{
  "model": "segmentation model",
  "dataset": "flat shapes of many kinds, plain or patterned, on busy backdrops",
  "train_examples": 48750,
  "image_size": 48,
  "crop_scale_min": 1,
  "horizontal_flip": false,
  "translate": 0.06,
  "color_jitter": 0.1,
  "num_classes": 21,
  "arch": "unet",
  "norm": "batchnorm",
  "activation": "relu",
  "padding_mode": "reflect",
  "pixel_unshuffle": 2,
  "widths": [96, 96, 192],
  "blocks_per_level": 3,
  "block": "plain",
  "attention": false,
  "upsampling": "transposed_conv",
  "init": "torch_default",
  "optimizer": "adamw",
  "lr": 0.0014,
  "beta1": 0.9,
  "beta2": 0.999,
  "eps": 1e-10,
  "grad_clip": 0.5,
  "adaptive_grad_clip": 0.1,
  "steps": 20200,
  "batch_size": 128,
  "epochs": 53.0,
  "lr_schedule": "step",
  "warmup_steps": 400,
  "weight_decay": 0.05
}
Rows from block 6, named by matrix and row number. Each number is 50 + 12 x the weight over its row's rms, rounded and kept within 0 to 99. All counts start at 0. After the name is the row's rms in percent of the matrix's.
# conv: 3x3 conv (model.mid.0.conv.weight, 192x192x3x3), inputs 133-139, a 3x3 kernel for each
conv.105 096:28 23 41 50 45 59 75 65 72 63 64 49 55 52 48 58 43 60 68 43 35 36 23 34 39 48 45 42 41 43 66 62 56 74 75 73 43 22 32 52 44 48 65 65 74 52 69 62 54 60 54 29 39 30 25 31 44 50 58 67 72 64 79
conv.106 104:67 49 49 55 39 39 54 37 55 64 60 48 51 42 54 67 49 56 65 59 55 66 64 50 70 66 53 51 52 46 51 38 57 51 47 73 77 57 48 59 47 39 61 49 44 20 38 47 37 54 57 40 55 53 50 39 53 45 38 55 59 46 81
conv.107 102:58 31 37 65 41 55 62 48 58 53 32 58 48 45 63 40 46 45 48 31 33 44 50 42 65 66 34 67 58 68 67 58 79 48 47 72 58 37 47 63 52 58 59 49 51 42 61 54 41 54 50 38 42 39 51 40 58 55 51 73 49 51 62
conv.108 100:66 67 78 50 43 48 60 54 69 64 53 70 59 42 49 67 51 64 57 45 59 64 38 31 68 62 51 55 59 63 50 48 47 54 63 74 66 55 74 56 38 44 62 52 67 29 43 29 47 65 54 40 54 39 57 65 63 48 49 41 57 64 68
conv.109 104:52 53 60 48 35 48 66 36 49 46 37 55 52 39 37 60 27 55 51 38 69 50 31 48 58 40 63 50 47 35 57 43 28 57 47 40 52 43 64 54 39 50 82 41 49 49 55 31 45 61 47 26 57 40 52 48 51 47 34 46 41 30 61
conv.110 098:46 48 51 51 44 48 35 42 27 68 41 36 46 65 55 53 55 30 41 48 62 50 58 54 62 49 36 47 48 50 45 45 50 31 53 41 51 52 44 62 58 51 45 49 25 51 50 68 41 33 48 56 59 86 31 47 62 42 44 55 33 37 36
conv.111 111:68 43 58 54 41 51 53 46 62 55 43 53 47 45 62 63 49 53 56 43 46 54 70 44 69 73 51 44 52 66 39 38 69 37 52 74 67 52 47 54 49 48 50 52 52 32 46 48 46 54 54 47 47 44 48 34 70 45 45 77 58 50 73
conv.112 094:56 64 89 44 44 64 55 47 55 43 41 52 47 44 45 66 41 36 34 39 52 49 39 52 51 37 45 52 57 54 49 55 45 54 56 38 42 50 78 38 36 58 57 42 51 57 47 20 62 59 32 48 56 46 54 56 67 49 45 51 52 48 52
conv.113 097:55 61 29 66 65 39 53 47 27 63 61 60 56 59 51 49 48 47 41 64 48 56 56 38 39 56 29 57 52 46 49 38 48 50 29 51 53 61 47 55 59 44 42 45 27 45 39 57 44 34 54 61 54 69 54 68 41 68 64 41 59 52 32
conv.114 091:45 43 43 46 44 51 59 59 66 51 53 40 46 36 47 51 45 41 63 51 47 53 34 43 69 55 44 37 47 29 49 59 60 48 64 75 64 49 44 50 45 54 56 54 66 33 51 63 49 61 56 37 53 43 22 27 39 31 38 57 54 70 68
conv.115 098:36 56 65 42 58 53 51 56 46 38 58 69 41 57 74 56 52 55 42 58 88 42 47 78 42 53 40 39 67 47 43 64 28 49 62 51 30 46 69 33 53 58 37 58 49 70 54 35 59 43 35 61 47 49 38 78 54 48 67 40 69 72 39
conv.116 098:46 43 32 52 48 43 60 52 36 54 40 08 47 49 41 50 59 52 54 64 55 36 48 63 38 37 41 50 31 25 56 35 25 61 67 54 48 44 10 52 48 43 54 62 50 49 57 99 55 52 66 49 46 58 49 42 43 51 47 52 59 55 53
conv.117 092:51 49 54 49 48 44 37 43 31 64 39 36 48 64 49 45 43 40 45 54 79 49 49 55 52 50 42 53 42 26 60 52 35 53 51 42 53 51 48 61 61 49 43 47 27 48 50 67 40 34 52 58 59 80 43 49 58 52 50 41 36 42 26
conv.118 093:44 25 31 43 49 53 67 76 83 45 50 45 50 48 50 64 52 57 68 50 41 37 32 36 41 36 37 37 36 36 55 63 60 62 79 80 46 34 33 42 45 48 66 63 82 55 67 66 56 58 54 33 36 25 28 23 39 39 58 66 75 85 79
conv.119 105:58 50 61 54 34 40 74 47 61 64 58 62 50 29 39 70 40 60 70 39 58 60 44 46 53 43 55 51 63 47 48 34 47 77 64 65 65 49 56 53 36 39 76 59 61 27 49 40 49 66 61 27 43 38 49 50 67 51 40 51 74 54 77
conv.120 091:56 63 48 69 70 53 53 57 34 38 46 44 46 63 42 38 45 38 45 79 61 63 66 56 34 42 30 58 40 47 49 42 45 58 45 57 49 58 56 58 71 57 45 54 36 58 45 54 42 30 45 62 52 68 49 64 52 77 74 46 64 54 34
conv.121 099:52 43 43 40 30 44 44 53 63 46 44 42 41 46 47 49 51 60 66 66 43 49 46 41 35 45 45 39 34 38 38 35 42 58 67 74 57 44 41 47 39 42 55 57 67 41 51 53 53 53 55 47 48 38 43 21 33 28 25 52 55 83 92
conv.122 095:57 61 39 49 57 34 57 65 36 53 59 54 48 53 48 47 39 35 46 41 36 36 35 22 21 17 29 61 61 52 60 56 56 80 68 53 54 57 40 46 51 41 56 60 47 42 34 50 49 45 53 41 43 54 52 49 37 43 53 35 56 66 39
conv.123 100:37 47 84 35 43 81 39 44 75 29 46 56 50 51 49 56 44 48 38 68 63 41 57 55 39 50 52 28 40 51 39 48 46 52 52 39 30 43 68 39 43 66 46 45 64 64 57 30 60 55 33 54 54 33 36 42 82 43 44 70 50 43 60
conv.124 099:39 35 40 51 61 59 88 82 74 52 58 46 52 48 47 60 48 64 58 49 39 31 32 36 41 42 39 43 40 43 65 63 60 83 79 83 46 39 34 48 51 52 71 74 79 59 63 72 55 50 51 32 30 25 38 41 49 50 64 62 88 75 67
conv.125 102:46 42 49 60 43 50 55 42 37 37 20 22 40 43 41 37 48 44 34 62 65 39 58 68 33 48 46 43 38 53 53 29 26 40 45 40 34 35 34 55 52 43 45 58 44 71 65 73 49 42 51 54 45 56 46 57 65 50 43 56 51 48 45
conv.126 098:63 66 63 31 40 44 43 53 55 53 41 57 63 44 53 69 47 48 43 44 46 37 39 48 60 42 78 55 37 44 40 52 38 49 60 42 52 55 65 36 31 51 56 44 59 49 49 32 58 60 42 44 57 39 55 64 54 26 47 42 47 64 55
conv.127 103:64 43 37 50 36 43 47 41 61 65 48 41 36 50 63 61 52 40 49 60 45 44 63 33 73 78 44 53 33 29 51 43 68 43 20 53 66 56 41 55 50 36 62 44 40 36 44 57 46 47 64 36 59 71 49 24 38 37 21 56 44 44 69
conv.128 098:65 54 47 34 40 50 47 45 63 45 50 49 35 48 56 51 52 50 55 58 52 46 45 38 63 65 63 51 52 62 38 54 71 44 33 42 66 62 55 43 37 39 56 38 46 35 37 42 52 54 56 56 65 60 48 39 34 24 37 54 56 64 72
conv.129 100:54 46 43 65 50 39 56 47 42 85 31 27 77 30 39 76 35 41 46 46 64 27 47 79 39 45 81 64 53 40 80 53 38 71 47 35 59 47 45 58 48 47 54 49 44 35 56 56 38 55 59 38 54 63 63 43 32 76 44 37 64 51 53
conv.130 090:55 49 57 44 51 60 48 46 56 43 68 57 49 45 42 58 39 53 57 52 49 38 49 47 39 46 58 42 45 52 42 33 46 49 44 45 57 55 47 37 49 47 46 45 45 45 42 45 56 48 48 53 51 47 48 49 62 50 46 57 65 49 66
conv.131 099:51 49 60 32 42 63 30 53 72 43 47 55 41 56 51 36 51 49 34 62 81 33 61 81 28 45 71 50 50 42 41 57 32 38 58 47 57 57 57 39 41 49 39 41 54 41 47 41 55 57 51 67 62 45 36 42 64 13 55 79 27 66 79
conv.132 098:49 43 48 45 41 32 37 41 26 49 46 32 35 55 44 35 54 31 33 47 57 57 51 46 59 47 39 59 50 49 43 41 49 31 54 41 45 46 39 54 52 34 45 50 23 57 50 74 48 37 60 58 54 88 33 44 63 34 38 37 21 35 29
conv.133 098:45 56 72 28 44 58 47 41 51 45 45 56 49 58 47 55 55 45 36 57 67 43 62 55 57 58 52 54 54 56 40 52 39 49 47 43 52 47 63 37 34 47 59 44 45 45 51 34 55 56 39 57 64 54 36 56 74 21 51 49 53 60 46
conv.134 103:60 57 40 47 46 18 46 48 27 41 44 49 25 58 53 42 55 55 38 55 69 37 54 46 49 60 58 73 65 57 49 41 49 50 26 25 43 57 47 31 44 27 40 56 32 64 48 56 64 42 58 69 47 71 55 59 47 36 40 13 47 39 30
conv.135 098:48 39 42 49 52 48 49 41 41 63 58 48 48 66 51 62 64 40 47 51 40 70 56 35 90 72 37 45 41 40 36 48 61 32 36 58 62 50 42 63 53 44 61 50 30 41 46 60 43 42 60 41 57 80 27 26 52 32 49 53 37 42 50
conv.136 105:58 40 31 50 37 33 45 30 30 56 37 45 29 41 62 51 54 55 34 57 71 33 72 48 56 82 43 61 41 19 45 23 49 55 24 33 49 54 41 47 56 38 56 52 27 52 47 57 51 39 53 46 51 78 54 36 45 49 26 43 53 29 53
conv.137 104:48 50 38 59 54 53 52 48 40 33 32 36 39 50 55 49 63 60 28 56 62 40 55 76 44 55 54 55 54 49 52 43 44 46 46 49 25 48 39 45 62 57 39 61 49 92 57 71 59 38 45 61 40 54 55 62 50 51 49 52 49 50 44
conv.138 109:54 56 37 35 50 26 46 50 46 56 53 48 55 41 55 62 33 58 78 66 50 66 60 62 48 46 54 44 41 47 53 50 60 69 54 72 58 56 50 38 52 40 42 50 51 41 43 47 54 51 54 51 50 48 42 43 26 38 51 38 66 58 67
conv.139 098:47 56 42 56 64 53 51 44 27 58 51 42 53 66 38 54 53 27 42 62 67 55 57 47 53 58 44 59 54 30 53 49 58 46 17 25 42 52 47 53 61 47 54 49 21 54 53 58 47 35 52 52 48 76 59 60 34 76 58 42 63 33 22
conv.140 097:49 52 36 67 54 47 55 56 37 31 42 34 32 58 59 32 54 44 21 49 53 44 50 51 34 45 31 47 51 46 59 55 60 43 54 60 29 51 33 50 62 48 19 55 34 78 49 70 53 34 46 78 45 69 52 64 48 65 57 53 54 56 51
conv.141 112:51 49 57 45 47 58 56 49 51 45 46 46 45 51 49 49 39 59 29 59 61 19 59 69 18 46 66 56 48 40 64 55 46 68 55 41 54 53 47 56 54 48 52 55 48 44 51 54 45 48 52 50 51 51 38 46 69 27 49 80 45 49 64
conv.142 093:56 46 33 57 44 47 35 40 33 50 38 38 45 54 54 37 57 39 36 56 54 41 56 60 49 58 39 54 45 49 73 47 55 50 55 65 48 55 39 57 61 52 26 42 28 58 50 67 48 40 51 73 59 74 62 49 52 62 43 61 39 51 48
conv.143 101:57 65 66 43 44 42 53 43 49 65 55 62 54 36 53 58 33 42 44 39 62 47 41 57 39 32 46 37 50 37 64 50 48 55 38 57 66 59 67 49 42 42 62 43 42 31 38 27 51 62 56 44 63 62 42 54 50 41 47 55 49 46 61
conv.144 100:49 58 75 48 44 57 59 54 80 47 51 56 65 51 63 63 50 74 34 46 63 46 43 69 30 35 73 43 47 49 49 48 38 53 59 49 52 49 63 58 45 57 60 54 66 46 50 34 42 58 41 43 51 31 32 51 66 38 45 66 41 43 79
conv.145 095:74 74 66 51 45 50 38 36 40 64 67 65 53 55 55 25 33 34 46 57 57 33 34 45 49 42 40 53 59 56 70 71 63 49 49 50 70 76 79 55 50 49 44 27 28 34 27 24 49 51 47 64 72 68 69 65 56 41 41 45 21 27 38
conv.146 100:59 58 68 47 33 38 59 52 67 42 47 56 65 39 52 63 46 67 40 33 64 52 29 56 52 43 75 40 39 37 45 46 24 37 49 41 60 48 65 60 35 39 69 45 64 39 52 33 40 65 56 33 56 38 50 63 57 32 43 46 32 52 73
conv.147 094:43 53 45 54 61 54 58 56 37 49 35 19 53 61 39 51 57 47 42 63 55 42 59 74 43 42 40 50 37 35 58 41 19 57 60 44 41 47 30 54 62 47 50 68 42 60 60 88 50 41 59 53 41 56 47 46 49 56 56 45 59 54 39
conv.148 106:36 43 50 37 34 55 65 60 60 49 38 45 48 59 48 57 50 58 69 65 49 37 29 47 42 38 40 23 33 44 49 39 28 69 79 60 42 30 43 49 41 46 63 67 67 52 63 50 51 51 51 37 41 37 35 38 45 38 40 55 70 76 69
conv.149 096:43 52 63 30 36 72 32 41 61 35 44 51 36 53 58 42 60 56 40 60 75 31 63 78 37 60 72 40 52 46 40 51 35 45 38 40 47 52 58 38 36 54 43 42 50 47 52 41 52 56 44 61 59 48 26 51 67 12 46 80 35 61 66
conv.150 108:47 52 45 41 37 37 54 43 59 47 44 49 33 46 54 49 47 55 52 32 49 55 37 45 66 61 65 41 40 40 52 49 53 54 46 49 56 51 52 52 48 40 58 48 46 42 47 38 50 54 57 46 58 62 31 32 25 37 35 34 56 49 72
conv.151 107:53 50 52 43 36 45 54 66 86 49 46 60 49 34 37 57 62 61 53 39 41 46 40 41 52 48 41 47 55 60 42 44 49 61 73 76 39 41 52 46 36 45 62 63 82 65 61 44 56 60 51 38 37 22 50 54 50 40 39 47 55 73 77
conv.152 100:77 83 78 45 46 43 38 31 35 72 63 58 55 53 47 37 42 44 53 69 68 32 49 58 49 35 41 56 49 50 63 57 40 45 55 54 73 77 77 46 46 42 41 31 31 33 31 32 49 52 56 58 65 61 79 76 68 46 50 46 23 34 46
conv.153 101:38 46 61 40 42 56 57 44 71 43 43 49 60 46 44 59 43 46 57 44 46 51 32 53 48 30 53 33 49 55 45 43 38 62 63 42 39 28 53 51 36 51 70 50 71 58 66 38 53 60 44 33 49 26 21 46 58 37 41 51 48 44 60